config = dict(
    model='image VAE',
    dataset='simulated stained blood smears',
    train_examples=97500,
    image_size=48,
    crop_scale_min=1,
    horizontal_flip=True,
    translate=0.12,
    bottleneck='kl',
    downsampling_factor=8,
    encoder_arch='resmlp',
    encoder_norm='layernorm',
    encoder_norm_position='pre',
    encoder_activation='gelu',
    encoder_mlp_ratio=2,
    encoder_parallel_block=False,
    encoder_inner_norm=False,
    encoder_drop_path=0.1,
    encoder_patch_size=[8, 8],
    encoder_conv_stem=False,
    encoder_layers=16,
    encoder_width=128,
    loss='mse',
    latent_channels=16,
    decoder_norm='batchnorm',
    decoder_activation='silu',
    decoder_widths=[64, 128, 192, 256],
    decoder_blocks_per_level=1,
    decoder_block='plain',
    decoder_attention=False,
    decoder_upsampling='transposed_conv',
    kl_weight=0.01,
    init='lecun_normal',
    residual_init='none',
    optimizer='soap',
    beta2=0.99,
    lr=0.0028,
    beta1=0.9,
    shampoo_beta=0.99,
    eps=1e-08,
    precondition_frequency=16,
    max_precond_dim=1024,
    one_sided=False,
    adamw_lr_other_params=0.001,
    steps=6900,
    batch_size=256,
    epochs=18.1,
    lr_schedule='cosine_restarts',
    final_lr_fraction=0.1,
    warmup_steps=200,
    weight_decay=0.1,
    adamw_weight_decay_other_params=0.01,
)
Rows from block 1 of the decoder of a small image VAE, named by matrix and row number. Each number is 128 + 24 x the weight over its row's rms, rounded and kept within 0 to 255. All counts start at 0. Numbers have three digits each.
After each channel's rows are labels from the 100 images, of 14848, where the channel reaches its highest value: "peak on" is the class under the peak. Only what is clearly more common there than usual is listed. The data: simulated stained blood smears. In brackets: how many of the 100, against the usual share in percent.
# conv: 3x3 conv (decoder.mid.1.conv.weight, 256x256x3x3, each kernel summed), inputs 0-63

conv.73:089072134113082124126133116141157156139179144131168116126166121065142119107103104142180116157152158173081105145103137134144159140157093085159120112097119114123131165100092129066133153128106149
peak on: nucleus (81 vs 3.5)

conv.152:149134136133205127143154102139162168143120087129133111134128143107158098123121131167064084159149083162125113137094107103104127153123106157149121142099122130108131166109129131109181129121139082
peak on: small cell (80 vs 25.5)

conv.243:143118149153132155106120148156145080095115159158123134129139171123088117097140186138091109137154113095136094126129121124064152130101079145165130140122124128133136092143097101093133145174144070
peak on: large cell (34 vs 10.3)

conv.55:117168116162091144104134142125105156106120123158122130121094130111091165106116129114136105103119104168120134119117096086105121139101147108111103140133102095083130147098157086101099119148137106
peak on: large cell (65 vs 10.3); nucleus (27 vs 3.5)

conv.145:129148144113148140125140147129151133161146150127161146134139171123099123131114117091144138074142136122143108116104137150142134142127149120109152129118138128144167165133163090133110161104104102
peak on: large cell (74 vs 10.3)

conv.156:125123192142129143129164114129199136131151141152112138133122165157175131097130102161138101107148158087092153127100150155110163118161161154122147111124119121033123141141140131099118132151134117
peak on: large cell (74 vs 10.3)

conv.185:135144141132110132122113137150128059113139116132138142166106152121045110127137141140118153074120136118092136127126129140139105130105137110133122134146149131156121124150149105116025112118129128
peak on: small cell (51 vs 25.5)

conv.254:121128145126132105125069164117146147119131090121104106138095105183120143128146123126144100116163201087141122152165115129046111120126106119205141105117174188201125147127124127151129130136128107
peak on: large cell (68 vs 10.3)

conv.59:147146074098126123145084143119041149113121117106145117133133110104094132171128125117131145152103134163168114142167092116146099132098129078085126124145142131228099121126104131126138119094107159
peak on: small cell (64 vs 25.5)

conv.235:132135112139168135114134103151126108099126120140171130178120128140105134126137126100119141138146147085140129109110093084106159102129092130147108130129163102169162121122089137081142128202123131
peak on: large cell (34 vs 10.3)

conv.191:127135138126108108111122119149106138124096114128149141131110098133105136085142119098174168140111138154170130119125098149170162141141165095125088130126138142143127118121104155124133125116136133
peak on: small cell (68 vs 25.5)

conv.54:168137078107127144152049123128120142143132130080083127113131161112084130125117098091119146140138158145124117155157167111137161157116125125157094118152147151091111141112127131095129131131093140
peak on: small cell (52 vs 25.5); large cell (26 vs 10.3)

conv.53:070123138124117137155149103117119144152113139122191116126132130143102135131101111092150134126106134096132107140116135139167195130183169135119138118088103165141096166118168092106146136117169139
peak on: large cell (34 vs 10.3)

conv.192:143132148123144086125136139132118159151117100158119159139121157200168166125109110102119126131146080099135120168140163116119132132179142129115087101114108112111169124128110116131192141111144091
peak on: small cell (87 vs 25.5)

conv.88:122146132128074165132112147132137143144161127142112155122117151114158164122140172122128095112107116150084121123157090048055130127139078154128123103135094090058125104134149107135115115125126121
peak on: small cell (58 vs 25.5)

conv.118:148124113155120132128099158109148169120137142124105186132137140099106120126159150140120124116099139123105112190142121116126143116123133106114153139135128137119108118091117140127127106143135139
peak on: large cell (49 vs 10.3); nucleus (48 vs 3.5)

conv.42:145130081112146145132133100168096141104138162108095149140117127136126133137131123167113109104135120197100122149137124144087125118121121131154116131124089132138114087121121141149095136113137121
peak on: large cell (46 vs 10.3); nucleus (39 vs 3.5)

conv.224:146141122137128114126112122139120111121119124089128108139126148139128111140125137127141155215139128119077113149126110118116135132116142137116078131144121119143143089116119125145098085137121103
peak on: small cell (91 vs 25.5)

conv.219:132138114097090114139107131124145161119129112110137176118119130108170176087109155117109150099098141143099114138139123099094075147122166146139128151138120114107092102125103119131116160162120145
peak on: small cell (61 vs 25.5)

conv.160:149114102134149115186128123142102075141114118122106093134118076142129122146149143120068075137151117145138153124157098138110128141104127122151071100124136132113139137126118089126157133155116113
peak on: small cell (86 vs 25.5)

conv.157:128097143114127138130100156162161150123122122113137125126111064153201162123135146124099123201127105156121125148148075121113107130173124124124139120118103115115126104133109128166147078146138154
peak on: large cell (49 vs 10.3); nucleus (26 vs 3.5)

conv.186:153164136121115121143127144147135123123145139151103107115131151115125126096135069129092134056116105154097136116130131113149174130096116133136106137135127154131151144173129141087117147086129094
peak on: large cell (56 vs 10.3); nucleus (44 vs 3.5)

conv.129:153128125122110122099176100126127182118145153135105137144118167164099106121127092155134116123137150116113141125112178125104182142103157116115096161136164100132149092101144134126113170081092153
peak on: large cell (92 vs 10.3)

conv.108:143123180110141118150125105156129097124072126135131124159139134134094143114128164165126160180114083132144131113119127125121067186081119107130067150103086108123090157131125147076127164163116107
peak on: small cell (77 vs 25.5)

conv.153:152130105126133153113101105078124078105117119165133122120126155114107096112138157119170133135123139120102109113139061114137100123102130117190144148119115121112123102112120144081106126176120117
peak on: large cell (92 vs 10.3)

conv.165:155103117117126139132181124139157088136135134155123163153154098074115114126132161110108112137123131140151104134120081105121115152079122080151114097089131143129128075142106137089099109160127073
peak on: large cell (44 vs 10.3)

conv.253:139124139111127151132073140147138154129136131116071162086097142183180099133113108135128128099158155113140125150170147159100175157141170132098130114121117139055118112164102170159134141137122131
peak on: large cell (69 vs 10.3); nucleus (28 vs 3.5)

conv.31:140134117138135125123118096116113099147134143172116147097140082161125070147109131102129119099112123138146097143145128112116162142163092101106118124116184085142141088109132125098138140093092046
peak on: large cell (83 vs 10.3)

conv.231:149149131143109131119119136141107183151153122156102118084112121165148137138137119147128087121136118106136138114119145172046120148131156133130146140112099094149117096136107143181177149159097087
peak on: large cell (68 vs 10.3)

conv.47:099120171117156141192152146119129141133130133109164094135143124097124109170118145150163150121132163140150142155121154194155102126118112146076152141082120209159100161133122133178104172077153120
peak on: large cell (83 vs 10.3)

conv.162:126113177118122129154133129154149036138118128173126157191126133104096114121105137111095126050097128124177148133127134130131130153112118113126099131104115133134135147171115128130141156112141091
peak on: small cell (96 vs 25.5)

conv.22:117130164127077111114107126146146101133132143137122133092139142100139115105144084155163115105141143120158147123115173148136183096161116125087153123128162118126118089124152108118137159065125086
peak on: large cell (80 vs 10.3)

conv.147:164153152140106120105110136132141109128132138172100135080117116126138092140112122151122109051147159199119130098146163117119142144106155161105113159142168129168126125126129130153108161099103069
peak on: large cell (69 vs 10.3)

conv.84:110166072094160108096100127149173139128123156132106149105108119153125131124102119096141104110126204093126113129112145120105151124087140148089115152123094115105107102156097101176128164121108130
peak on: small cell (55 vs 25.5); large cell (30 vs 10.3)

conv.131:128109095144137174137131131140120139128123133122110116145155123092203152112131154137095111163108178112118136125130094134124117172133131154116152143148116134124118108132111092155156136122128150
peak on: large cell (35 vs 10.3)

conv.247:099147101116070151136155137136124120120117155132173134186126177126091138134133083119141144122095114064188116134108159138156175092112146108105144108132114116150116123120155102154129130093110124
peak on: large cell (26 vs 10.3)

conv.100:163136084117206115135112135154162125108131129106093110123118137116132166130131103138102125112109171090108112160124143120113122127113145132118152137140088108119098113108092138140114150138118157
peak on: large cell (81 vs 10.3)

conv.66:119102128102154133110143134123125136123154169098135112116144147116142134113100120140121112090132147121057123158121115110095145110102116150102123159132107114097121192128131120133082133168131171
peak on: large cell (63 vs 10.3); nucleus (37 vs 3.5)

conv.103:106102115107116154135147108154150144133144099134162082151089145136121173133107168171094148163113132123075118119131107120140120165107170097145162109137155145132111177116097112147114119155140143
peak on: large cell (54 vs 10.3); nucleus (46 vs 3.5)

conv.193:109096168109106150118143158088154163096142154162144115116157090130098105125137147162104168180149128124152129104132150149128152110128148155104136137125151104071149199093165128085132112135168106
peak on: nucleus (69 vs 3.5); large cell (27 vs 10.3)

conv.189:146121041134179161132133118107138114117124134159118135099129117124126106112151183109156145099128119135104105131143125086095137120122113148205142128135093112103132116097108140081110109203150121
peak on: large cell (87 vs 10.3)

conv.255:104133072111146143128149115154110123136102154119174130127134100121159134130135166128131134186137121110174113101140116126120120145146149151164134080108129140130136137153061114087171118165155105
peak on: large cell (53 vs 10.3); nucleus (39 vs 3.5)

conv.184:148132121119136143103092123135152163137131130128114183159125062137159106110135142092147121121088132165180166113124146148132147118132126131157129113091103118158143092167124148141143105126120098
peak on: large cell (41 vs 10.3)

conv.14:126132128116115138139125139139142155151120139118112136095152133195101119135152084113150141168125112111125131142118165140142127127122116165075089138132128116139096085137130105121133143058109118
peak on: nucleus (98 vs 3.5)

conv.29:089153105124146128148119140113122150113174135138155169126136126102134152128103105123178101134073139102130126206161100146145196119156124161141153096127151125122140150132168113153109075142159141
peak on: large cell (56 vs 10.3)

conv.171:122108168165152092118144090124123132112138151139145136143109100129116160131121124143141047134121114131123117131110099145134118134120130125154136115155162118154145143083140162131144139095127154
peak on: large cell (49 vs 10.3)

conv.130:165126101126119125120130112146129097117141097115133173169120151112081077112123174132167150147151144152095140115106154090099140123146139101155177160122116111132115111125121119065070110146110135
peak on: large cell (68 vs 10.3)

conv.218:105148074134125140035130099099125178099128135137123098155134103106153120126130175138123183162126143100123218132125130109103122106092120137145116093113141121076139078128114085151127117186110141
peak on: large cell (68 vs 10.3); nucleus (29 vs 3.5)

conv.44:154174140176103141124094131132147149151119152134122114139116103111149130140108106145140107176098127113184114100119133128116185150120099141116118126159098122125102118143125154153194162108109120
peak on: nucleus (63 vs 3.5); large cell (35 vs 10.3)

conv.111:123153129118117142136067145151136106126144128120155135153135121108132127142123134100160143167134091136120134153129087147136093128110108127110161115131114126109122127099136117122125089112138125
peak on: nucleus (100 vs 3.5)

conv.8:112166147109146134146131128122112172171126193139118168087107127124122132136102079129119106137103189165156142132142162105167187121120139130118125090102083173131120123152117130101120146148137090
peak on: nucleus (78 vs 3.5)

conv.48:136111097101118095126129142181160124120101143118137136135131156094144112111120088090151150117139132134137120108123140124093150114166137150132135121125114116115097100151076100108117149147126136
peak on: small cell (75 vs 25.5)

conv.58:129168093115103134121153124085114157150144107112130129099117153163106151128151111106157162081137161092092136167135170157159139103104171094148105090125156136143149130157157125063094120132146121
peak on: large cell (59 vs 10.3); nucleus (36 vs 3.5)

conv.207:111115194148156124179132197119114124149135137126134108163129131134107138142127089090102082140129109108166072137127095140112149128156130126114175158134209116123113143098141148113141114116145131
peak on: large cell (30 vs 10.3)

conv.246:120140114148102139129085102107127137135127150146117113137132132121159123150129097172119102100119116079143125159121182129131107147118116121076136135132115145117122135139134127087155130104120108
peak on: large cell (43 vs 10.3); nucleus (29 vs 3.5)

conv.37:158118145122105112147117115139145110121125157106134109158158129151065114178126069122117142126179135138128141138108139146147142103118127081090109126137162126137122091105114129127085124061121140
peak on: large cell (63 vs 10.3); nucleus (37 vs 3.5)

conv.133:132140123097112157099109137165128146098150109130147145153147124139138135131137143136086092118144134114121255125124167126135155162122126146121076109111149157140130086127123104139127152118103104
peak on: large cell (71 vs 10.3)

conv.90:135132090133132120091093113092118190128125141105137080060110130157149120115125128122172165177136129148082115143132175118114134095136138182142147114148137117136147087142127137132114150153135097
peak on: large cell (46 vs 10.3)

conv.5:115092126072163111118128135143140098105103114136155207128144164130048147129111132126179147202144131139123132147103137154138104108203136085134090126131160123149143144098124103106044148098130121
peak on: large cell (41 vs 10.3)

conv.63:096133101103099129132154113134121182143123166105130095145115126183120107170100078137102153147137121077141152159124160128137130105144155132085158168127088088138132130142110152196154125089125148
peak on: large cell (83 vs 10.3)

conv.159:136143123132145103118116126140175097155101140150143076154152119112167085138107157131134111135184108137183112108113132125093205145133144109113147142115119132113120145131097118113159128091142115
peak on: large cell (50 vs 10.3)

conv.32:115133120135096118112108119153124093102122122101153139173119133145101132113107113174104149151136148095119131133120100121131114099133148112136123142137170109130104158133166116119091088129138172
peak on: small cell (93 vs 25.5)

conv.6:118117107079111131125147116130109123127115111118133116121134120110060131108140136126116123170127140139099126121111197123154145150121119139164086102083166134127152120139152131093114162135121098
peak on: large cell (88 vs 10.3)

conv.72:141132166148124104131128138147138140125136139102105123111108116175093162130122077126115132101135146157134162126116095143173158151110148117092068141142169110185138138138128138159068123069118162
peak on: small cell (99 vs 25.5)

conv.137:171097144119120122133117127159140064118151106128107144195148125110088124098102147106133143073138089149116134102115085094097116153142112081137094138126101136090142124150108137093105133136129157
peak on: small cell (100 vs 25.5)

conv.25:110132153128107105159098095210146147136122083113158121139144148131164089112093128138117147154131120131114108117130129113161095200132153152088109155125135125109149158111121141166166109128136192
peak on: small cell (85 vs 25.5)

conv.244:126147151103121104098106142138102114122142154139125116158126141142100178128125129146152114147097115135124151121122157103082091132132099094160112139156144093136125110091126138155093124136107181
peak on: small cell (93 vs 25.5)

conv.67:145101134144118165116113105127129119125145131154115103110134153122181166114135080123103097086162132113120095128133183136155121091140158156121204115191134165131174125110129127122145180109118133
peak on: large cell (70 vs 10.3); nucleus (30 vs 3.5)

conv.175:149113112119143120124123135159134110130143118096116128143120099110115096107111184130131137097112106154125141137139096117118115151162120110176157126122127152126169096141121135125128089199179131
peak on: small cell (55 vs 25.5); large cell (26 vs 10.3)

conv.56:153141119159123101162141132141122098136140179140121108121106098127132118158141167136115134181122135108138126107150129151161126130087147143173178107123113130154121202094113155118174130142152128
peak on: large cell (48 vs 10.3); nucleus (45 vs 3.5)

conv.30:179116067127124149092146116145131123124141115123117125079141132090151133113135145144150144125123114145140156130132164132115120123105116125116120110109196157086131118122094101110126163096116107
peak on: large cell (91 vs 10.3)

conv.252:082160096100088132142070095116165108111108176112153083130113081102147132139150146119109135171142153132143125141162156180149142133097118154119133119117109116110123148159144139192141126106152131
peak on: large cell (37 vs 10.3); nucleus (28 vs 3.5)

conv.188:125133084112124142125133120135134118134134129113138149073126146113117102125142128133130133164121133128142117129127233142148158152128111171123098095095154135121130079144139125125129180130135037
peak on: large cell (55 vs 10.3); nucleus (45 vs 3.5)

conv.227:157146156117134104124147125130109134142109135144145089150088121138118127163111125101110129145134154112173125150135093125079149122164153121145109121147174131147121151085136124134143096097127122
peak on: large cell (55 vs 10.3)

conv.215:138096114140142160112135114149170097149114091149128155141116149107135104119117137170124111091168104150129152127122112149128090121127072153130114139129127133121139122101134122108102072144102125
peak on: large cell (83 vs 10.3)

conv.82:119128057119169143141177116098122143129132102120132162131125091126106128117160141095142132161139126082117128123145103114109115113143131143205104111120113123134146154122109147070139112165141139
peak on: large cell (55 vs 10.3); nucleus (45 vs 3.5)

conv.21:119097196124094131166130154183143129145111109132133128177158139182157141109121131094135201149096094167143102140118098148090123177180138153133093122109110125120111136124132104131151092091142131
peak on: large cell (81 vs 10.3)

conv.80:134110130119154140149080139123100074130134123146155149163165132064112100101134189133142111120131073189122120120135150145114095140129109103135076053110168153128146165103105101107128141184125108
peak on: small cell (75 vs 25.5)

conv.9:142162151145147141123173120117124098127098072130116130123100150139152076188120132148144108156126096083139143103100130104145118112114113156101138204139149097123111151136115112151127113123098130
peak on: large cell (36 vs 10.3)

conv.248:136136150133133106139129147153086129120105128139124131152163118130119117140163103134111122108130120146125128128112123160180100154112175135073094163138136144172126117113164128144159136051121139
peak on: small cell (64 vs 25.5)

conv.220:142131136159097129124197168106138124124161112152128130138148100111118113167164147132141126145142128107127122150117153143161113141110165112107128150085124127146144188088215115114146175126131112
peak on: large cell (28 vs 10.3)

conv.201:135124089170116100141114130141140138128116114126131056148112126163131126128111142128079156161137143131153114107141100119162088146110093121147181151117103168188113140136133147128143097145108128
peak on: large cell (38 vs 10.3)

conv.105:107127162095149129153109133148124128125119096137146100105128111133121146114123192109120161129142087129125110141124105125149113146161161135132093126124128152160124152116112130148161105207116114
peak on: large cell (32 vs 10.3)

conv.236:158112152104099121148126139141136174120134080115120100122096146159162073107117148161088162122188126167095124123143116122077096135157098143139126135112106149152128180090090163135147137143180114
peak on: small cell (80 vs 25.5)

conv.172:139107088119126135144140121139141131140133069142124199127162115096124177094130164111166103123123101124093127095125114103118136180164093117155096132136117110108121109119124051091138089165119147
peak on: small cell (100 vs 25.5)

conv.177:136102132176119156102148152149115098140116116138124115136131126082174134102105176098109086141112107137104131109147132136087143133115125147143142129149164132135150167112118106109115102151128141
peak on: small cell (62 vs 25.5); large cell (35 vs 10.3)